A small image captioner, trained from scratch.
Training: soap at rate 0.0012, 3400 steps.
Rows from block 4 of the text decoder, named by matrix and row number. Rows with one number belong to one attention dimension. Each number is 500 + 50 x the weight over its row's rms, rounded and kept within 0 to 999. All counts start at 0. Numbers have three digits each. After the name is the row's rms in percent of the matrix's.
# q: attention query (decoder.blocks.4.attn.q.weight, 192x192), inputs 0-191
# k: attention key (decoder.blocks.4.attn.k.weight, 192x192), inputs 0-191
q.92 103:504469435475495490483530517475519567507512451558434446383482438477434582544554444531450514467517447464558431523462489450458593521475508533532513488409502485529522414440472518458538439536549496476450415477406463544527502482448458570463512430406530468456463552463620470405454509488545452464487533517524554465422509533493484532554511591522505531532522499569500517490607411479472419447437495545533486500514487474415554567572469445526572369419550580429506459433577480525396460535452559604471485456410465510457417426548509458541508466534554422486528543503456425573473535564579454513
q.93 099:485510558416526502621541555466499505585388447555489536537516392440585538511568453449579471439453450441428626555616457516513470553562585471542541482478422493562492474526538530495530611519528475541569456508540573526457508545475496431465568584537398440568500472466459420484523594483476534500571424593447456504563492556464483575459427422529472520524473521537575442511455439541539504538443592553521482490471401561495432423568515540538477489499464429550547497504459556545501387494503484493508569537513477478509464548509515520571510447494481499511478415525456520558481562536543501478
q.94 101:448570425539537482383519442493577468540590474447587523581490518489433471443475499443545452533482569564523512542517521528460533454487424488565448479555551525460468468515446457589482513505558521595445459579593406537434510410552511446420450443479487555580468536501458505445546460460498560430511568471424440460537509562513514490512397500549526501469560556431408550492547480444552559582405572567471450568499466509545443480564467556499500437544516462468477525559448482526474564491537460581521469446517419557468528427467572450446433429424473506511467546463488529510545564484569563612
q.95 099:497492518472453484431462577543556566503468417425564573443481447458462545534548457550504542454544497473463447572498465539539551560406524573409492490483547425508550461463503559563444472479614499549572406597474538466486525448507443535568507512435521515492568484514434538514508489474465474503472401574555454534481584532492549472563431571475559533460535530538440485552585589421520455507468470489568525441561403526472572469466529433491445458569503528417463515612449520566447445505447568542435563495407436432431473486411444513446543551562483506589451441502455552485513585547536511498
q.96 101:559521455572493531507412551430488510457537458563575517480491488516524464477549563438539503477441492434566493444531562471446410530497507527500561448530588517552423529467439508439515498523459483558520498513407521526444539416407533571545509498448404504439421535485528445414607523535443496473522586485545505495460480414502558497531457541607495538471459465587421540541573478436456512530433497432565467431407537518499543487530444619412533493402495553423499544536541441411479426513596446476549463557497483540519459510465494555550441448538526581423524510542440442521495415572546596501
q.97 112:422523554544437482523551444473520466520452545472489435617441545364425478480587542399592484459453562493560496557497415528454545554463462453544428544453511459437455505500468482504577536440512474524493515538588579578484509501520417420472551558583485525462538453456457540548540538421540586523547519479434484452478421568583532392516522521420464496476477477450552548587446560482510447540576444464566460513502479489470505596470463513452492430546479482463509552489520544581597428510576464472528472539551523459528527441531539438558425389556420467503547549441467494477504565511462556460
q.98 101:553566470543496546567488536507521559503504497457443502533407450534462477590549400563416594561568485432434401489477483558549421427518562454557514458500480578489533459517536478440464552501452432504511578558532508564451580397453492413567546476517604480477594475512444539497508464505553581541395569416536539449461548448535475577408490474476422485512495430577443573530439461531519571435451491559510542505575521477488503427420534562591455469478491537460543520495501467542504513540484471467479558530617531509522564489494472505415531532466560575450424497551517539428528433465568498506
q.99 095:530523535525440530546498528433529497556569600466536572425476433492561521482547560485571549563455510466558492556430407441572515502568456481594489449563518521516581527538551529454443451567460479447556437481462544456519441514475535415573432560493461487444426588463541501529509540503524502509518565575501523439477509502506427490451504508534503455536421460535440419495447577508526443552470521511522458431409524426397477457521441499582434551537466453589468604472513407469438480446556587535477597521524524435517538485505551562411469612502564576472548547487546541541393485533563538556
q.100 103:534544495508486425545501476573436447483433495548405521540550403542561541527463529502441405533546606532515551540564510477545439477486458450571481417494446452555428488459582475546486461527580509530545487429440457496500485480435519552434539552417476454515443510462560554471503611426506481559488479481479574522529441538569415429448530498580507518488426481464545485486426480504489516535501504450414584559527463464458439487521452623545549429490536582490511464445509522488479444511491535428513391462571563369560573596525509529533536540545429493535448433458471474598438521544443445421
q.101 100:474450439526422544466576430527600461567514526489441529548434434452537426513582512420422481550428607417543470489439463511464456567550568432436549490451510516561511573463549428462509460397601416474423419440567481444536456544600502576445474494483460519461432429424528468505454440567509489428474475496518503514526485584535516412447469461534493532594531581516428508484474603445569469472491459447539474470466554462431440495505493491502516412474469497491590534429522558511443516493515576443572461470423567590546524510476525531589420493518476543473509522480562535496451476516484496464
q.102 094:479533511537524465512462496471504561593565569499462539484493497595546560486506441533466485463438517534495569567517532590485450492577411587419563565478444504539469537531480481492427548529531565520422514565514477439514505427459512488522397493535470537420503556520416446417452432439442470476621537403572435590570497524478548481430529493395524549555545535465428611495537459489506454566584405459484409509462467506566467539566461495468441436490487474542534473486490514587474559497500416473548588475502511518495445524589498514597476524450518489451489483438521454399458561428391507479
q.103 098:523485413528467491495390555459559498485566488560517496510406489423575589534545462539421533569400491460498514568547531523618471465489519433492446507490531558475456602443525576522546450485452474459537495512498441503446435505462567501602553539495543530459426574468552514461547511482451554440531466465482547578523523451434550512405556510552550487470547468400394413498433448571424501457523430478570444576438543484527570501422429496465552580498466497460433529442506566461575570555404510486567518534462460550527512485433520452482461513460467471459451483537541576435524556472413469423
q.104 090:588502577493450496536534505422458467544534429531476491405531578402402488473459530459471466477441432570584434513492469536425405534552415502436552570518534468490494520473535466465457506584422449428558474471469517506541482439501507411462605545514457509495573593535438488562468496445533509462483486525394439456451546503551500459558403435519488414571450550519571562501493494471477480534582477496454572508521549556540453574519459437403558476434472447371516510492477567448441535459540487571503453573450564472585527566497451472473424526480452541499553448469599555475522543530459503552
q.105 099:485535531497479427447577491476515513439525510609567448457511486485504578424562483502499581558468564425506503449549485482563482483477437404431497475592457545544458501495536463456426534483602564524583508517422536442524508430525442479416505563441457406503557492473552569532499461422440521458553429556440472435570491490442412542440536457576554409516521440515479408529511557530450427520506484515564491523407410548496556418473425524450550476457492445373502458489481427456499433524561443462547537548575520463431475466444430461478541518480541562408512463498474557595458526450521541543
q.106 095:482432588473459563491536461504416472509445488469443463562498441547378426494498503517461471460482437512546515462465435471484423455548499499525579607542525545458517492447550532426558448617468563496433534500490445566608556539526452549525460509475516531416420503509512480485478502418490429534410465591575580459496476556603466582441567511512434476452479470526522518546501492401470402517464498478484488551530486547493381513574485518488500442541561545490598547532516519501516532459546541531582509473556635542500594459566537474484419452517506428462561534513447378489498431567517542526
q.107 102:519426557488519455520444450520504444569506483487573501426496517524415533482557521571454515535551522606522545536490523424514576434404496466416477432494565485466471481444532540524496576590580557417538467415488541532486593553490412451527490521505526529505425584504452437433436480500523576575543434489444452469464497551575468562522486524442429419446469548492540537474498529434520441535579443576486568503410536521475433584481502535525575505563566516397526555504449559575503420526435470590513441439461570478524572581398484488505503448557532501523448574412470529533517464554570466519
q.108 098:490554488552545491578548618522451513568460517524426440579564482427448457444500538512530399423503412500443490561523526547520536510441485588570436491472412535499578501554441424544474395434438549451540511487485573433428501530550506498464458529459426555497542556471500453478400466481542479434483486446556457441487537451522526470458474423456510462512478447474503468447471529465559556424569474500542534490500492557463589541529549431506502519584477462417527449544523611492486515391526452454600472400550478490469477450536459605573420545606457548443495496524519443536511401559523466548
q.109 102:546496409454529503520467507538497470472497450460476533447555464429451569457522583557464448518476447511545468576491497489523461551410474575434415537579486422508499557450503539504435457566554583479517545466499550396478415544460554531434542578515557540538542470589516451425497538568481422516515506517592526547441546401530481421540483472485517515556514568456471563510442430509470534513510465497450502578487499409458525583495487441558440429561473542467459565533532580459557444472464574415517430486494538430559600530611514509604464557509548450530516508484511423414544562432418410452
q.110 104:531506599462478504584416588533465491549580487474529525447415520576549448442479549472539416506469485558508527450494517536460467554435454574441577531531495523505442435459449585604415447457497576470501545567611460550436480559446472564489472556486446461447490551492523469513512432554568480419548554543425501482389457563561489493439536463532473465555436447535481558549544406471499421565546564529500539443447481577457446577450496521493578389512507539511553508423445473523561412475498475513518570564559442540550484444529448499575551425560496471524500535470498458443577525577517537547
q.111 113:403504514537474509563429597558564423582481444407498563581449464554398427601554471526534521500420460473498572530528515521560494456522428494530525537470487567456459540505521544559530499498505526517455531459427551445459502539566542527463473469498462537461500480501565416443469560565475507541604477487570536597480550478396518543455407456467456539476405562579465469439575517466519503495484515493490525465454481501446456545549499458452566555588477468513492479606472545520480411515475563561477594563475487452539529422469597519434445427577532421474498473491459401497558387523479557572
q.112 101:597436535559444531414558551565479430473451469462414563408464478423474541478437508431532640506415476453470523501458455435540489485470475483537423446599453420537523550456566507442503382519455502471532486550386432526597497508484556542540519498584517479569549449495437516514457515468466464587607457561550419581451517472419488469511565484487437554500544531428546447473592456519565550548459519475524536456556455484422477464455455486536452549505435509506463481538468565558521548524448469502485586486495447476508519560543625498490456441493502527516513562457532590513523515453600519549
q.113 090:552607563452395530473466531529496493584557547538520490538562493447471447439462478460415406474438460534492526515404491479537488504416445460468637507467414547530574452529431448530506500410488463499528525464516430468476458527502463418505518473559481469541604548581470397499522496555518502494508623442486470552503511538504465453562403476460545505440410552571473451381562431486456443499441485427448585471443477453500498538582490548525478429489492527480442450570499446515568527528491459466422524522523534555657442521437465566464495519546455444533561553436485485456446487448527522482
q.114 102:503506475409570491479534595454422477532517526460559452576478509469441471535476448476478561472454412519596607472518538492468475439412576472512523462493452517541490584425429499457433442426528474472419566557485530534510402422528513485461554527568523498460568514466513428595472531426491565526427527397449451454503517578505544449535492463437505525485493409553484456554503573470565515496508576525521556477475555457582566489404547518565453559498483562505497510538466440477587476552509456544552545529568541558464402491528508457572504509507570412406500451413492550392542546603517493438
q.115 100:541536500588483503534510539476490517551534443504470418520479594560471474603433504546542565468551563554592436435513432423496527510432412578496482507471414571526429481544480579522455456529572566509429584488547483471480546576506497450505554503572465563564455508476499464507583447537449408489548559579558509446491470507531534403394600460568393524471508514465473521489479445446483438557568460615501489529529500416499453555480557513564539479418537539463554599515440514502445442460426448436603548518424533488537480557497565514510424422480545458458524445555502527533537469529496451533
q.116 098:531566563510561511483486407561499489391525551550552498435484500544509448550468430503448547452544491510583545599396433481450420554413513526476609588536448420580550497551525488540523467396457361534512468433588547460504580454528507532426440543560537489450534472522564535528542427421546468429453451571502493510513594509508418540503440513570550377502493408536486492482509562538554515554495536548449524534548580518578510521488540490511543459474522401586470531504476515450416451458494456586420536514506524508507564519556499446462478493497471517534511555516528531573471557582527502454
q.117 099:484448461539520453468568472497501450489465487513542362528540511588532553523490518586469484486466472427439539583532480514472578467485597482456480455582512542509504490548558498468459398615490548485478536493536504494594454571577455428540557573548440497555569462510492504551529496562401515498452482552427591500581574520530405535571501523529561494455447525448534428579560470547468496585399480583563503513459426438527408577583479519504490574474481489508575463498504471585521459494520465427565455588566606460502470614564553437488500545578537473489484484477547460475527522544516562495
q.118 098:628552504527408480521518561525501429590517415401490461553473446454518467495462501472513521533527517541411500527544425549462584476502500477554407516470448616550467573467533571433513532514440539509425487492518530583439544447481444457510493535512457563422446477484460523403556492527496477550436543449545447520452534452463543412416539402514467526471439566557552437553470441556538620548422466601561567541503503434371442483492535556527511499472440528467415492541462533499521580523552593531578563583463425523467464492472559558420563536485500474557512481477544484458513499488495521474
q.119 099:517463488545590462571563574470483557488468446480405470512615528525465475475562435571508541476453542519442488559441573462471414584528529473417555582474428535546466471575493480436419549405551441434534540517628410493525463543538475504447468485584552530575509549422483438588520436515575505527431512458533435531529512573467477492511400458588414461510518444489519468490446486500463425543553591468544457478462611519489510545550512528454549462553508549429504477430525541494431509434430461447575453483551514445504563501531571514458481504561565482534551443547394506499539472483573486462
q.120 106:411498475574462525494446535430447548461489550521509548514573486481570511488430495536443454520509572496568530555420551514445476557456435563543561462484456544428420563421516527491413436513574559489513421538392516411433469455534562527460413442504466552509448521463528551437446552526461445439597437515543538528384413470481515441481446544546445525574577445448457373580498456570471418541479481544489459598521579499453563558513460508562523445529505504434470444454511548431478555541504460513619554498418466447511509535467559480511433540469512520494458544447465542507446497573465454511
q.121 099:610440562479521449506572461516561408495442455474449528547486562392478496486498486423559443511554466509444433529553540507571530472484605430595573506587516515567529516556546526485551562487444468587460506502617475528462474521536544451514403547434519568506563565524504532576429480457527483508511413593468454442477493503422482506560557535426493447516502428442526512506572468428487521493543478438564454536532500375516568455524461455507526540557571463505571553478553499503447403469424467566484542436532443518499541559531601432562526438475476559459459559488546504477613534579507453530
q.122 098:428447451439491564540429559571478487550481520515542485442395546520465589598437546554549466470506404406491452378417491471574547550445498460455477507555426457493430474542572585428569472536560581572523514514485495540487465539569454507479457520527477485451508433503508576515546505559506551480418586504470460451521415509548455549566540498418500425571538417533511511468545506458521531556543562553531491441442566566550557455506555563531475538511591460444438524533465476502482519522532461476573545543586536508422519453422384537473555455528492519475482553485436431547512548585575433542
q.123 104:459461472477550523499453492455537530551544509485456509474472532445542459455530464457517532611441609443572385439406526399573546425481514422572373384565478576594507491518487527496425424581474576503484466435489526498497537468545480511538565575534585486503537565454505523473527559495523494436431476458558481557468467543468548434518445491471477560569483433526437433487483533486505506485526500563526468554461513438442565444480546433602411552458467504519447507495390519487523591481582449444526497583546499407536525422526522517423479536549518565551494515489463553512465577458542413563
q.124 094:501443553529543381504438470564503504470546414543548542567485501528471401488555454502544437489551565534544524569460415522484453526487489566463500529465459560564427409522533475518453432415542495451600492600465428458476487460493464490584510570569458488450420487449439438439556445425529556506474595480544513589460476463524509474477575447571470469472460561550478497566456410530524442511442454505543472500507533385477547480507422454559530480562550440611519453527483490428465429549561552538469440484433425506437479488593462416494441567523489451497494423487496497507406518442426491412
q.125 108:503437481474537542433404490424562516531483506480564476474533616490529533476481508522532584492479529506541440435549537491434605452524580454424477470530474568567407455555458537560440533482408472479523466469458469458539490509580572493528465452447580544427465409497546391435541507577539541411457457383549437542457528426496545573526499602502533508527519571489584484390502587462477461459445428434573476531536424530561431477525394508458478586409439528567468395543525491431504481484504564504564521448470526472537464499450439556482477486462536435512555568500523485480491500488526539498
q.126 116:557533435463485579438518471504491454542531516467553488521462431488538439586589447581475486534559455507389523544442543462470591410473573459508499449514537539428502574461576437453589506430476482433538574525554498546556443460439500461550531486473538565563518481493499583524543553528477551549410570479504436433525534470558475540480526508394549441537399544562480525476473526459530583593410429431484554515485569499510521421554578530453473602493545535587388521550540419533480497552514495554434505501513523457540496539423449495537438427474519564568447464550475477428451456457581480464
q.127 106:536445545460513457410466462509564558469575477550460549604449574488399572463615565517463540517480440492467607530536474480516552444452511430488481514538638481497455495473450509469464582520479535430506499502463481514542517430562442499568516447504437388631432470507506519518435540502415489470419578528452430549460435426503563483530505420464516568528605470540477432455518566573524477475537505434520564455523518531477502526386538469454507616576479449457382520525541488540533564565572517505451493527415544469538449590533580492493480437450513542517522521472504524476467502542539507551
k.92 104:523460507560510492446526563455476548529539440554539486527421557482562497471428472439485486559550477503438410488496476431474482469432425474436454541453500464480489545516503505451525523542526475585456451536453434445562438437478560518521533465494513501448486457551445471501558511594505559523451431502539389504579566428592623578421467557470444467472558509465454564413579480529573607481467454414507490495501416563549528472443460473549524608537422462421476440453473417441421496463559570516497515506585486526615517561578517535505540543524488466451401591504442432476493526534494429561
k.93 102:399534514470378479503456478558527484564497522500471476495508549478525615528552499449474506426516495537387520455497429475423503567487449533524474563452469450541449565514486579589559501569501480500442427494505519459527493512482447420415433536565452517558547482478452529519465417528533511520512456468517465530458583442537500401539506568579407448398422444483564521583484467496433539548496518466539521494524608410459497618595502539495461477523490537455527439522602535497540449519492590500387510581563511560492438575419484515549439470437483516463544538480418520434445539433424445533
k.94 100:402440499608484465522433487536513488518475476507526492481543506506599552510559533584513522481408545516492449494479531539434566481484477442468487447456560534472507442423507534527452473480489448516453535512496507554436481489562463576529468503511587530577434464563451587503531457501499522475488568465433416412570485531526473540469581572540419437487508524512494481437413486590475596467461528547442539520483440488460598501574466481540453462476598510515540528479584492429424396496551558571407460405475447469580530532575411424501487512503563560569547571456438407457530570434624536493
k.95 094:468475460422486458564447457502420408453523541511455530561513497505538580557553437409517528518550504558526566427494562523442525476456469450399497496573528581547428423524541494548547487465592489536480540454444472576477493513481458470426559457466486465429510546407530431510547459546412477561548509429414497537605485504480413519513575446488476407594506552470443535419580523440529403499494493522409451578494520514539509561512495491426500529457521625437462537598480495473536530432530464416549489539497429613462514537478584437468512522410553560498436560465455491463500566511486521469
k.96 101:549484461496494486488518536509506455455493523565482390569604412601553432530524494509453582420448467557474450501588501447483581416537488438458491566581394562547529488572432416446487455535523498506602480518478421465471532538432412450519437470512469464562466544560478434507475538559444459469429450479497490554559505451465497427517540446365568528477537500447526568532513516490412481525574509452457466525505569525439487466553458581532549578580546521559395560483465446448613535569422542528475524500522537494491565586515475464532456476559569487561499489464453465477535507429435455539
k.97 103:515469564494462615550550481515501487552429514465505494528466558576543551620607485551508499561568606452467438560458577441437559409557484470495548447507403484581469535522397473431470478584472572490442467577521459556529446550510558562366467454596461565487509463523412495522431530569464509504554513560544529471575468544502573441458417490482566501506532546466470528554499415586462500545407526529494541503531493591504570548443536497509467437416419464533484480484472456526479597525442541550497405533552524508520432523459499448535540511521508489510476559552540435578508478457438493497
k.98 104:619518505505452487523586534415480507492507429482495542472510533480462575463411452482484599519586465589594517549491447564558584478525499470555441569514421460485475590498536548495492450559581507591467482411456545518549469578576563438441529495590434564453426479511577561533627501476592541508501536538515529459518517574564441548563476557527468461494459533481443424559528510500485540417400477541492564444480436463493503544538494460517413478521556517419551531515515436428508504555541507460513449478477498570503491572375563528519388540507556502568479542574523499435530435450501498495
k.99 100:466559490433514529473510445492558517551525526422531475535576533495448599522543476489493431467488498501469475431444535487404468461499543508558508484471494476418508577536465445464552579489478556495554568420537619516580494558484530518547571480435413591446423446469539434455457497547568485495477436480467445454428488446557526450493455390433438389414512413414499426520422466469553543439506442462498501506418436460523489452531569451565403530504540500535558506441482448505608616476516523489519609502431560461464559485524386513501460498517428467581418502509452430491453523507524484501
k.100 100:502556489549499512496494627471448524545513527516448573532426483518477504459441485535505602409572489474443528535562495574448432571392450562512592507422509549435505466554386552519440479498487508456480513533514474471579442533510449541505491489508554488477552465472553470475430500453422536537486517541480477514409558483560562515494529469599518601459613459581516576531413504419456502532449476596517502471527543541504505520470469415540489430486520442471515520482386538542471429500577402445476589435481464561546463436559472528501376527503519408505559394498574434577526542518486454498
k.101 096:486564420526539444559479513518490510494429575562536556520474519566571564522423495561513397530414431496503410464418548493519555547427484634558485489422487595481593477452524510439571501553473473457488499532489423547488567457539494564478504572554542441531491522543524513525534447444468434454483495563566544595543480585453500453472447367554523472436509500493440527464449477426547526447518443470552530430439488418488491490475401491428559447490498463456429431431476525408513490565563488544540540482437576459522539497531526486421465504463478484508431403450487510527502396585441475586
k.102 108:528430461461462516530589501517459511540547497545536569425459563458438526460480543508558501420539553541552532534443428456550591466421432452581476444521576559474517473503516492526428533555396456549511431540513465425505528540561479425547439465553545543467564509529534564464565477483452560500465422543468452438520455465547476417516604513606526512460467501511404593505497466500580389517475469432458508550438554451551453532514404427454562427519441518433449430477509614513513528480585616419496442453514447502441571470512550447549565511477433486437550474484494560516526494543508448448
k.103 096:460452555524525469543563524596517418432489470533570434575509476495526484488491424553434562533443419539549541545425538496548572409421497493556515534488549485509544444487478499543505500519554436493419486553501491485533476489444588490469463587476514575556389521464572438457589544484450538538465460542546515548382563528506544587492503499526550385457582541539509432487450474491499573529490410440497458467509434504527540522529517439446574567546547479586426494448560427525420408599488512561497503494508543529451531563574531510557401587538529432553573485580457540497544444440510574524
k.104 097:449556458551506505484511460482468578496529445450545464421529454477531477467474529459513561528542475528536604549538403452531474447485539496473531515491515449531510472547483575519551542486546433558397449391463408537540458569480542500494511482471567515437605396592383473473497420546555415535538582513569558461589427513462484587443459528499522578491465515474497517391497527526499525572408502561486491479512483448439572506476545492508484479483495429546550498562608544565495556551448505535527484438553550418402576552467496432416570473415555510534474573482475574551451590554472535543
k.105 102:522556482480476566440536418472474459580456526512518525468491555485511498364387526450447535515494589582510467509523471575528516477502489555576518553527486475453493451444513417499461439429475490489470517467442450557578435573516425552516464513471486380532443503490458466572491472523530480547576551535475605450474477476599469543562471434379444407570445467509493489453521511481486599559499497506448442406455465501538461551514568520555497462522606573552540516566459513552503547560444396440520548400536547450567468538430573454517531522536498479553491508471468473468440579378526425552
k.106 094:478542487455506473586495448408462445505455462447502465478501533424513531551455456480522382535599469557411485421501568449514471472477386413579568420461518501493580568551435392535532457463514454457476494511477513436557442409455444466435472474465559458503564565480524533431504475483422557540406532528516456516575561567469475552417503488515517465517510526514431511456527501435470534532406588495524460547574494487514505563544469538535560537558490444508497556439454553420568499536448567511503470413523441563584518561430568448612482459451512529475428462469569533500565436591508578469
k.107 105:549471471522502383500419624511464471430556484547461458545489559500544445378421561472544504511506530472461549437469477527547547524535530453442492480446551580537499450558439503552525494444461453491482478499445472542423415448560444472471429438515470440466485440461557497549445571518532559477506469578559483505470602470515435513473432446470542431600546512416486553428404435520564499529444512527507491545479401452504484484440436568435548484521516473535550562615430570365551541512462398475469514552469517568455463487552571522542452456502507515544506598525531523405505451553561468543
k.108 099:531446551555543522431447509434514517528458438539494510564489580495507452539496477424576563515422489449584454498480427445493488502560504537440472552475526499486508396565543516548455504520475488502515471538507434547560474514534554577588450582495506541569351430530549490503570429516488513444549447473510473553509484526479482493534533570479524500508482570463587458436475509555509403569469528517533459493537497540535379481519539490418355544453523528535476443481424537476464397601532549494492327528578548465558581484488504471498456482452508637420499527504431503585422469441516474468
k.109 093:418567556479522502524527507433463468527474541450491500458578527524427546525508552464628494462532404480507435564398553414514526539544531482542453468454543429546549462498542521437447485495506537486428450502439546543617547548499513510435471453507478561421426445438531474523519504490520451564565474436452432536548536453487491482458573449523530460485474595524390456526399456516468456493514439418500434512542379434518468538507475431508474425548434502563481506566575550429431555411578561547579519391545499533452531501469537454518447590535461609497464435537545570442505550545526481525
k.110 093:564537435559498477478481522450530458417505504532473414492534577570581488550449416485489498465488592552454529418445518445531523583532480568512503474497434519476461523467513570496379582449465546545551479458401490569536543474522517579465504538580517468498470508573549479462493445542546531536572457464465524512569544558389530478535557546590538518507557497513522524464567572482560489454443537583483491589535520444598454404525552581428568390450416445551500428574620528523496523547424513594432437550478509489445536506486484480551449502530594479515520479534480465404425541559481512528
k.111 115:538455526481567573511386474515499593437522541512488564549494451419578524496510514451499490521492533558544386451490414526527475531558519462558420514517515455463508519571503438387586566498499543523468503475437532451583495451563588520548558482516578523411488472504564583456545528584439500483509527479455532477510532504560537406548488535412528569541494454522508582481437439562570453438411555481502546533508484530455476423567579572555552540438505518530532573589434478524554483597521499429440542487491503473616570442545479456459476610502541523455536506507457540590441555444523522408
k.112 102:434522480455484516617519482478540453488445495543503453423531500448408455552605506570529496572518565415419539526387480551442495509554486525409412546468466552481477537474492478485521515531477516399537583439488570414532488453441541539424493407493548522582469500419451535494562548537526384450428519447459499504456481461606526494534492523538500481485486539512515539445528541486603486459488467463549454447447471507507532501520508385611449439515598534579503524477503489555534572485513489456504492495465467584500540480539419430457416422398481521480544460445478441611569556546593457538
k.113 100:546533454441481478489445492441547418481477559449552413517548475546473609500501503498458571541504497440459453475534545458465554522516562470526581567444453450436441452441559486456573536467484398523542498385441465507442500533412482456496479465455590457416424430540509440514528444459588492572571564481555433473502583554513538540507544541481573473535574440456609444437507509463459542515460444478482509467534417462548461504555579461531516486397479511478528433563551563462476485475454448518543483525415508521447584524604479573507475456485611548546462460546419476599548588576528482487
k.114 101:505455513412574501479512566538530491468489511564418465444493395444576551555525416522501509516505549427506551515530507489500571460535527513564505484493558480566471473557528466533543485501433500472462486489494463474560431448494479495557596503463411427444496558483575504522514524489505480569512521601439519480560506488510512533454579514551592568531477463468515535448416441418469534544477556494509491548463449562452534427386451600503524535586556550534387506578526555547463429607449497485509524516575490446517547506359573437461439471545416463543453376540428421492581551512423448432
k.115 096:563415531543595529477554491430609466462415493587509610484448495493497487538564474443470480508578483442516514508543586445502597530450520459527562498575457592533575400461467561511511545497385505486586436535509528523488543449571472458525541572519555550398525463532554491454536436516501541564525573475532409480580519525520437595407500496457487476516466558473474571432448486564514496550625534517586496541483525448547486466480393443497481541515446359532474513521547532528538494533472444516452539590447506514555530498544461480452477470494483604492527394567504538487512484572485458546
k.116 100:418454515437584494526542485454516551535495454555479536466412515486555559485501431487493482506491554430573569471465457485438460508467517511588542383501500570476592513376475513562460584451536507495442452544512399572503423521533561499495567543477456481474582533484495524512498452517441503555569477425490579429553527523558476546569449412467479401481522449479586468431536481508483466548587452570458556421568606437494501593441527474441431495512498436504450396514595438489567509417451406571521507568511538470468555426446518553434563521488457457528489483568484549487518552441476556503
k.117 110:538434438448438465515565433481581556509550576455469453551409400578618414541527512406451502567420542575462532434497537561479513531560431472491469477492502462521481496460552426470554584441457530419548545558498530518448495512391543398463529471509533435543535568447469525527450530451499543512445517580551600478432427462455505496572427459529543504538476521455447531483418454506559536471555567498476553504468533506584609526548567478465441488548497550484493436444399466496491577544482495559448589454481589551545503536442504403540531469437450554478529479526525489576567487463513453514
k.118 103:490444534567545517547395496451494484576537507594476563513475484537487505559506411458537484432522499455433477534570528498475621508600477542475464484552551555573569512573503518435534580528464496540472497502440473479533548531545570569519558558587438453537565498508479579519423438574380507471561502514486556502539611497508480510536531427469432489424510560590505458566427492528444542534454474530504494573455555505492486444491587488527585555429599478512451520469527485416585528569459585514405488491473469404493542484429572400530491555522479528529483378443433441487525433482504477558
k.119 097:581481492448599488467587445490483442550560542576452543402504515526444509487531510393460462530467622430555535418559408465462482520484419524489450553497416543518506402448499449417426497552541548609533456507550542435502434548498551506491549489576508525452434486496429494454479534557506438434515529439425455514569500567481500484502461455413443528609482465493485481529498494535474421484507529441447602441508548462508555445545513579477459491502584423524475476477456541457438451584416550583542496450508494584558514524595407465553472418478480477463436423457560562532532462508481495475
k.120 109:588538504510468563502504447540432512508413471432532459492494431454511522475571582443567520527448550472554462432568526515514548443413550554486424478459593447407502491517473523453556451509388443534469527487584490565484546542590558523569496559478560485424453506462562509489515459572518554485518556435452455561605541479503527570464497489493559601544581504465439547565531415575589490488443582549440436490531539505548520482570508541548558436467491570548497413448467433599483508522544475452489465475466528529601441544467422534483444570433539505515447397460424442546472522528535465434
k.121 105:504499505468467479590524577418558561521557508596473530497539521560511526557453463450512399405547423486593539486534562543488471590475504416495529491570532501552460538500497443492421428492571530536515488456554462506559437462462502505533566486512506484522510585534444449552463539458483515499496588491498605490444482526482539507580486429549571434565528530479575440444524530419531525526543571480458479529534514524464427485447508413454505491507461518533561457524535428425379392422515500555592457532563483470489512566430415535563518617551528458512501548470517501628597472424516377457
k.122 103:410511580501516500493426455450512506552545581432526522569550545468499556502431511527548578587515500493568496580577556584489527486611557445415403461493496539458472432481447520467460477495480468530527493458473565554518396546514422415503458522574533456465446498453505501500450512492528443447477460511423459396522488530560526549590413595491512393519427482457629514500488468523561558449512572462486480428516568500524488504527520579586460521529539529594500520538467556444518515577585420434542465468487549440468502498472458584541541509505462458468450614489502603421480464472485506401
k.123 099:453515608421473464539527442442509550457521481563395560470466590567444488527454555550466502421541529539464440548434484530429467436501438481514523474506497565509388562537536477527478569592478408482504569446481568471416538488418510542553475496406497595553481403445456518525532582530483464513502467519512427464439501453574478570482549445411473497539571557500453439488550536562564539509538511531520486556461549471473550529430448535492468477429505518593567543574485461518507441539544511470570601541426459488500443564529478545377392531552539519548492464603465534553443534479573551501
k.124 104:561404465598611494472478503494434436554526417500460515520449496470443552578490497502584475411429440501527457541449474532636499496532512464508507470551511554517525415562464490515418552368527378452531403611520483457561441564567443434593496472483460495501425530559563498497473591415425529463482456508500492462500487513510406505590522491504493560517570589600522508478506446466458469423450482513460373480457549461453563520547541499437508513487494547453485431542449499495471513557463578538452471481438454500545588521488570488569535570498499454473460580496516522527518513439545506556
k.125 108:454493450571405476572517392525594557493447506556527533539531434521460458464442619503538447553574453507473528416484549453547459525482491469513466493556569520514561635454547422422536538529498538390475463509496537553423440404498505529470525573482401526519548432434544447573466456456408531540479482536512537544502452571514465433487477446438551429415502497552505501508517465407522532470525523449517614476554518489596499595475464515521532600516492574534457580504561476534616493515518430449531563479504533487522487492457455508491587561514437472433571539431515559435494446510496455430
k.126 104:486473493526470607395467533581449511452541466414529484445449508517481531455501506589455509589533478495413491478445531577578523450480535535481485532487518487417518578488493424550555486542595455466432556488497422458462529399529538418528464465445506528574585421519523534467587486501545523523508585450456528457522440563594465482551473452412482409455525406500424435476467464557443612512478584496490463528532500545482553530473598541480470485561606514544439446470537464510514537507445441536540578509497609509512467541470491539567493522522508439570519561537594613478485436456478598566
k.127 110:456538464537445442434401551537487454548408476507613486473502484435468531345476485544525535617474443534548530518468550512578526505499459536424552463479472582492414500528477519414508502441539390385573466456554582466433455481500530437526441496526474428499508531451452520460497449541436485511499532537549513545516568496461519502510580542515450597438491513420405464514558414496484483578525572573499473452402520477428531511513508433575435546455440578576510566495593554543502574568519446423561464493539475510463468528444454574437513506469516506513510542465509557494581485499568404511